From a checkpoint of a small contrastive audio-text model.
Model: 10.3M parameters, encoder arch transformer, encoder norm layernorm, encoder activation star_relu, encoder layers 12, encoder width 192, text encoder width 256, text encoder layers 6, text encoder norm layernorm.
Training: adamw at rate 0.0018, 17200 steps, batches of 256.
Data: 78125 training examples, 56.4 epochs.
Rows from block 2 of the text encoder, named by matrix and row number. Rows with one number belong to one neuron. Each number is 128 + 32 x the weight over the matrix's rms, rounded and kept within 0 to 255. All counts start at 0.
# fc1: MLP up (text_encoder.blocks.2.mlp.fc1.weight, 1024x256), inputs 0-127
# fc2: MLP down (text_encoder.blocks.2.mlp.fc2.weight, 256x1024, transposed), outputs 0-127
fc1.70 [158  98 147 142  78 200 134 112  89 174 109 145 178 125 109 174 142  90 164 130 101 130 119  57 118 103  76 131 118 116 168 128  77 133 100 116 121 133 121 149 141 178 116 141  82 130 194 123 128 146 164 116 196  97 120 133 107 102 117 137 156 179 131  74  96 119 110 170 155 153 129 152 129  82  78 119 149  51 168 157 106 155 112 103 110 152 146 141 169 130 148 130 120 127 127 153 158 114 107  63 102 138 145 143 171 117  63  68 184 131  96 154 158  85 158 140 162 204 111 163 118  76  60 153  74 120 150 107]
fc1.71 [132 134 143 116 145 133 113 112 129 125 154 145 122 125 142 127 177  80 158 119 110 139 127  99 108 155  86 121 100 106 143 113 108 147 137 160 120 119 108 138 109 152  89 133  79 148 119 150 136 135 140 129 180  99 126 118 118  85 121 109 130 159 140 124 135 128  96 124 150 139 113 158 142 104 120 110 161 119 143 150 107  92 122 121 143 124 129 178 158 128 108 126 142 105 112 149 127 164 113 115 105 128 145 123 137 121  60 108 151 131 152 149 128 144  96 138 166 128 119 160 124 125 123 140 109 118 159 128]
fc1.72 [115 111  96 144 111 160 140 155 128 127 106 145 149 125  98 141 140 103 121 167 114 137 155  89 114  98 146 157 120 145 121 157 139 141 128 124 112 126 130 108 117 150  97 138 110 100 159 124  88 119 162  93 171  82 120 150 105 135 145 106 151 124 113 105 119 149 125 157 150 137 145 126 148 122 110 110 136  98 166 138 112 131 122 108 114 157 136 145 151 118 150 132 114 119 140 160 137 111 160  86 129 129 132 113 150 133 107 100 155 145 103 134 141 131 123 148 112 159 149 116 153 112  63 122 130 152 137 122]
fc1.73 [163  94 132 138 103 172 145 117 108 160 124 139 185 151  99 171 137  75 159 143  82 124 118  73 111 107  67 124 118 141 171 140  85 134 119 129 110 119 132 154 143 183  94 149  91 129 189 136 133 113 150 121 213  92 107 129 117  87 124 143 153 190 101  69  88 117 130 159 152 160 135 174 128  75  88 113 159  55 157 144 107 161 111  83 130 160 121 138 162 125 150 127 130 117 118 138 161 122 129  83 113 133 142 139 160 115  71  68 198 158 107 149 142  99 136 131 159 171 121 186 144  71  79 178  95 123 145  91]
fc1.74 [153 128 143  98 162 114  91 104 100  98 155 135  80 133 158 121 146  74 149 113 110 131 134 105 116 147  89 105  97 103 149 114  94 138 130 158 135  83 103 157 115 142 111 136  89 154 122 157 144 155 126 134 183 100 130 120 114 101 113 122 106 176 156 121 158 123  95 119 135 154 127 150 122 105 145 123 146 126 127 159 103  79 100 129 160 135 134 174 149 147  86 121 140 115 110 140 112 164 118 124 112 139 150 119 121 126  75 120 137 118 167 131 164 167 116 140 174 128 122 177 112 135 122 161 106 113 157 131]
fc1.75 [114 123  71 123 133 142 129  89 138 128 130 124  99 147 140 138 119 135 128 140 136 124 160 103 145 129 111 150  98 143 142 157 135 109 133 142 138 144  90 135 108  99 145 127 133 128 130 133 129 147 148 108 151  91 150 114 146 129 114  97  71 144 130 146 123 160 124 111 117 164  70 171 149 156 174 131 108 119 129 103 143  56 156 130 122 134 143 111 102 129 101 141 116 104  71  91 120 110 111 113 122 128 124 118 170 139 139 125 128 102 150 206 136 159  64 126 178 149 174 153 139 150 125 121 126 127 147 161]
fc1.76 [115 103 110 139 105 154 146 151 118 136 105 130 148 115 110 156 134 111 106 162 105 149 155  87 123  93 136 141 116 146 117 136 145 133 122 104 113 116 135 102 133 138 115 146 112 113 145 127  93 117 157 101 169  81 122 134 103 137 130 103 153 133 108 122 117 138 110 157 143 143 129 127 150 121 108 126 137  86 159 143 114 126 108 126 119 162 160 129 149 114 155 128 117 115 127 141 141  99 131 115 124 134 133 117 155 132  94  94 162 145 121 145 139 117 132 148 119 138 152 102 143 100  70 126 126 153 144  99]
fc1.77 [159  92 136 156  76 178 142 116 103 155 110 163 167 148 121 159 137  86 161 131  98 115 124  56 115 114  83 129 115 112 173 126  95 132 103 114 105 125 113 152 150 161  91 156  64 113 185 129 131 127 156 117 184  78 127 117 101 101 114 140 148 178 139  80  88 108 114 177 148 166 131 174 120  62  83 118 147  35 170 155 110 173 125 105 122 146 138 132 154 125 146 132 125 116 125 171 170 120 110  69 112 157 149 138 166 133  66  67 186 153 120 134 155  78 157 142 171 177 131 178 126  81  56 134 103 110 147  98]
fc1.78 [151 154 130 102 149 119  94 118 119 116 152 139  82 142 139 151 151  72 141 107 119 134 138 113 111 145  98 113 106 114 146 118 121 144 128 153 147 100 104 164 136 142 105 146 104 154 114 150 148 146 135 133 169 100 123 125 118 106 117 113 115 162 150 120 156 122  97 115 130 128 116 149 121 108 130 128 141 109 123 159  93  92 115 135 156 112 156 172 140 152 107 131 126 113 102 162 107 156 100 112 115 128 169 125 110 106  84 105 136 109 151 135 150 168 101 129 150 136 120 153 114 130 136 148 103 118 155 123]
fc1.79 [120 122 103 127 131 128 118 142 130 130 127 106 112 138 149 105 136 108 105 117 133 120 137 110 124 120 119 109 148 136 128 151 137 113 141 134 126 127 127 138 109 134 120 127 113 117 125 133 127 121 123 109 135  95 127 148 144 147 107 127 129 152 145 140 128 131 153 134 132 125  98 129 127 127 144 124 102 151 121 123 166 121 127 140 131 131 139 114 132 128 117 133 105 126 116 129 121 120 133 114 111 116 125 122 135  90 121 115 118 103 130 146 135 142 119 136 141 126 138 136 135 121 152 119 110 160 132 161]
fc1.80 [153 111 143 140  73 208 134  99  91 191 127 156 186 139 115 182 151  98 158 128  85 136 123  53 107 134  82 125 123  94 146 138  88 136 100 109 119 115 108 142 142 166  90 152  74 132 199 116 131 144 157 128 177  96 118 107 107 103 121 135 174 186 108  69  99 130 120 176 131 156 136 156 112  55  85 114 156  54 190 150 114 163 113 112 120 154 128 154 169 126 151 135 115 104 124 160 154 133 120  76  97 144 132 119 168 133  79  77 177 145 104 129 155  91 136 126 175 218 135 169 138  77  53 151  94 104 159  97]
fc1.81 [128 106 138 150 103 181 150 118  92 171 112 139 162 174 106 132 142 108 159 142  90  94 162  97 107 117  95 152 106 104 145 142  87 162 105 102 129 135 113 158 131 142 103 178  26 126 177 143 159 143 156 125 187 134 107 102  98 124 136 133 139 163 132 130  78 118  98 162 155 191 135 151 110  91  78 110 148  47 157 129 115 167  97 108  90 160 118 157 128 156 176 143 128  83 141 145 124 133 125  84  93 131 136 136 153 120 118  75 149 143 144 178 198 115 137 158 168 209  89 172 148  91  51 158  90 100 167  80]
fc2.70 [123 130 116 136 129 133 111 126 143 139 129 122  77 123 129 122 141 178 145 115 122 119 139 134 119 132 145 138 126 129 113 116 130 121 134 131 122 133 118 152 136 125 128 145 124 121  97 140 135 126 124 134  86 120 135 117 134 141 117 133 131 146 135 127 134 118 128 124 116 153 123 126 116 130 130 138 122 139 135 137 137 133 130 134 135 138 132 126 120 127 128 131 124 116 124 135 119 115 125 115 121 116 132 120 126 127 103 136 115 122 130 116 135 188 124 131 148 124 138 100 118 130 126 129  94 124 134 131]
fc2.71 [139 124 255  90 150 116  66 110 124  78 209 115  85 149 139 125 107 103 251  11 139  90 133 146 109 186 106 121 105 139 144  79  28 130 119 188 150 141  62 255 126 122 132 154 103 159  77 169 151 145 138 180 116 142 151 116 107  97 116 138 118 242 162 139 154 117 133 116 118 144 121 200  80 147 146 126 109 116 141 118 113 120 124 125 181 125 117 124  96 142 126 148 188 110  68 139 107 132 111 129  26 132 170 125 129 113 133 123 110 125 153 122 148 255   0 129 168 107  50 199 114 183 129 147 129  83 149 111]
fc2.72 [135 108  49 162  90 160 154 128 138 163  69 131 143 139 120 134 137 138  56 197 101 140 130 120 144 107 157 143 138 129 129 165 173 139 121  70 113 133 153  69 127 135 128 143 151 111 156  98 125 129 122  82 126 132 118 130 134 137 140 127 129  27 127 124 112 131 138 129 133 142 143  63 149 127 124 133 128 137 139 137 139 176 127 132  84 121 130 123 139 122 143 118  68 129 171 133 113 114 132 124 197 125 133 116 134 133 105 124 111 127 115 130 129  45 230 128 109 165 181  79 136 108 144 120 125 148 125 132]
fc2.73 [124 132 126 125 130 130 113 119 142 133 130 128  71 121 130 123 138 179 139 121 119 122 137 132 112 134 141 137 126 123 114 126 136 125 129 125 116 134 111 158 140 129 124 149 119 125 101 138 139 129 128 123  93 114 130 122 130 139 115 138 128 145 135 128 136 124 122 127 118 147 123 122 123 128 126 137 125 140 133 141 133 128 130 132 129 137 130 130 122 127 128 127 117 115 122 130 116 121 123 121 114 124 151 121 129 135 103 129 113 127 132 125 133 188 131 134 146 127 141  98 124 129 137 128 106 128 133 126]
fc2.74 [138 128 255  91 156 106  69 107 122  77 201 118  93 150 135 123 100  98 253   7 144  90 130 148 120 179 107 118 119 137 148  80  27 128 117 190 151 143  67 249 128 126 131 151 109 161  80 173 148 145 136 190 119 143 151 112 104  98 116 144 122 248 159 138 150 117 144 117 118 137 126 207  74 147 148 124 107 110 137 116 111 119 126 121 184 122 112 118  97 148 128 150 191 117  68 135 121 128 111 133  24 138 159 134 129 114 136 124 111 125 153 121 149 255   0 125 163  98  41 208 113 191 129 148 124  87 147 104]
fc2.75 [ 64 126  83 173 235 153 132 130 150 158  66 117 108 178 139 182 137 111 149 153 162 141 176  83 139 154 100 159  57 161  96 134 162  80 125 118 143  80  92 109  91 111 160  84 141 137 135  49  82 137 131  71 130 103 178 119 167 155 127  96 137 131 137 184  94 169  36 131 102 134  83 149 174 117 138  77  88 153  28 127 149 123 126 145  78 120 117 103  95 102  48 179 152  61 101 103 146  94 104 164 117 136 115 112 136 169 173 172 152  85 141 170  99 131 100 126 153 164 177 129 107 171 113  50 108 139 102 147]
fc2.76 [128 105  52 161  93 159 154 132 137 168  66 131 140 137 115 137 145 150  60 196 101 143 131 120 147 102 159 144 140 129 134 160 171 141 126  72 110 135 153  64 129 133 128 142 152 112 148 100 125 127 126  85 121 129 120 135 131 139 136 125 134  27 126 125 118 128 141 134 133 138 144  64 152 127 121 134 132 135 133 143 137 171 125 128  84 125 130 114 147 124 143 117  79 130 166 134 114 111 134 120 197 124 125 118 137 134 114 122 115 128 115 133 132  47 230 125 108 151 178  78 136 112 148 120 114 146 121 129]
fc2.77 [124 132 121 127 130 126 112 129 146 140 124 121  74 123 124 123 145 174 143 114 118 120 140 135 110 134 147 138 118 130 113 118 129 119 130 131 125 135 118 156 133 117 129 141 127 121 100 137 139 121 121 134  86 118 139 121 133 147 112 128 130 128 133 134 136 120 124 127 118 145 118 126 112 126 133 136 124 140 133 134 133 126 128 133 129 138 133 126 119 132 133 128 125 121 124 134 122 119 127 114 120 114 133 122 128 131 103 139 113 125 128 117 132 182 132 131 143 109 133 105 123 132 127 119 103 124 133 132]
fc2.78 [139 127 255  93 153 104  67 108 123  81 200 116  90 150 136 124 104 103 252   9 144  92 131 146 123 176 108 119 116 137 144  82  30 126 117 191 151 143  73 249 127 124 131 148 108 153  80 170 145 145 136 186 117 143 150 112 107 100 117 142 121 245 159 138 152 116 141 118 118 134 124 201  76 146 149 122 109 112 136 117 115 118 127 123 180 121 114 118  98 144 127 150 185 116  65 137 114 128 113 134  24 136 156 131 127 114 137 126 109 126 153 121 146 255   0 127 161  99  44 204 113 185 128 145 120  87 143 107]
fc2.79 [142 132  83 153 124 106 114 131 139 131  82  99  53 123 143 136 141 207  84 162 128 134 144 120 161 134 119 135 145 136  98 107 187 133 109 105 112 106 163  80 148 118 121 137 126 118  82 123 128 120 131 120  68 114 118 122 138 139 136 147 134 114 118 129 143 125 120 105 128 126 125 129 145 142 113 140 116 159 127 156 119 138 123 141 130 124 111 126 145 117 126 152 123 107 183 128 118 146 129 137 155 130 119 108 124 122 140 144 125 117 117 109 126 156 181  94 121 120 131  65 108 126 111 119 135 135 103 133]
fc2.80 [121 132 111 129 134 132 111 126 140 145 124 122  77 124 126 122 141 180 150 118 121 118 138 134 116 133 153 141 127 129 112 117 130 116 130 133 120 134 118 153 133 125 131 146 125 126 101 137 134 127 124 129  91 117 134 118 135 147 121 129 129 143 140 131 139 120 126 127 121 142 120 125 119 130 128 134 120 139 136 136 133 128 124 136 134 137 134 125 128 129 129 129 122 117 118 131 116 117 121 118 119 118 124 120 130 125  99 137 109 126 126 117 134 189 129 133 145 113 134 101 120 131 123 128  94 132 136 130]
fc2.81 [128 134 133 117 145 121 114 120 133 124 117 124  96 120 129 123 137 186 147 119 119 122 135 134  93 128 141 130 141 124 115 123 138 114 131 124 125 137 108 140 140 131 128 142 119 135 108 136 138 132 144 127 101 113 124 124 141 135 123 134 132 138 135 137 137 121 128 129 116 137 126 126 126 134 131 138 127 139 125 134 124 109 129 131 123 136 138 117 124 137 136 129 136 117 140 124 122 130 122 121 122 128 130 123 128 129 111 139 118 128 133 119 132 157 129 134 140 132 129 107 123 124 131 130 125 138 125 124]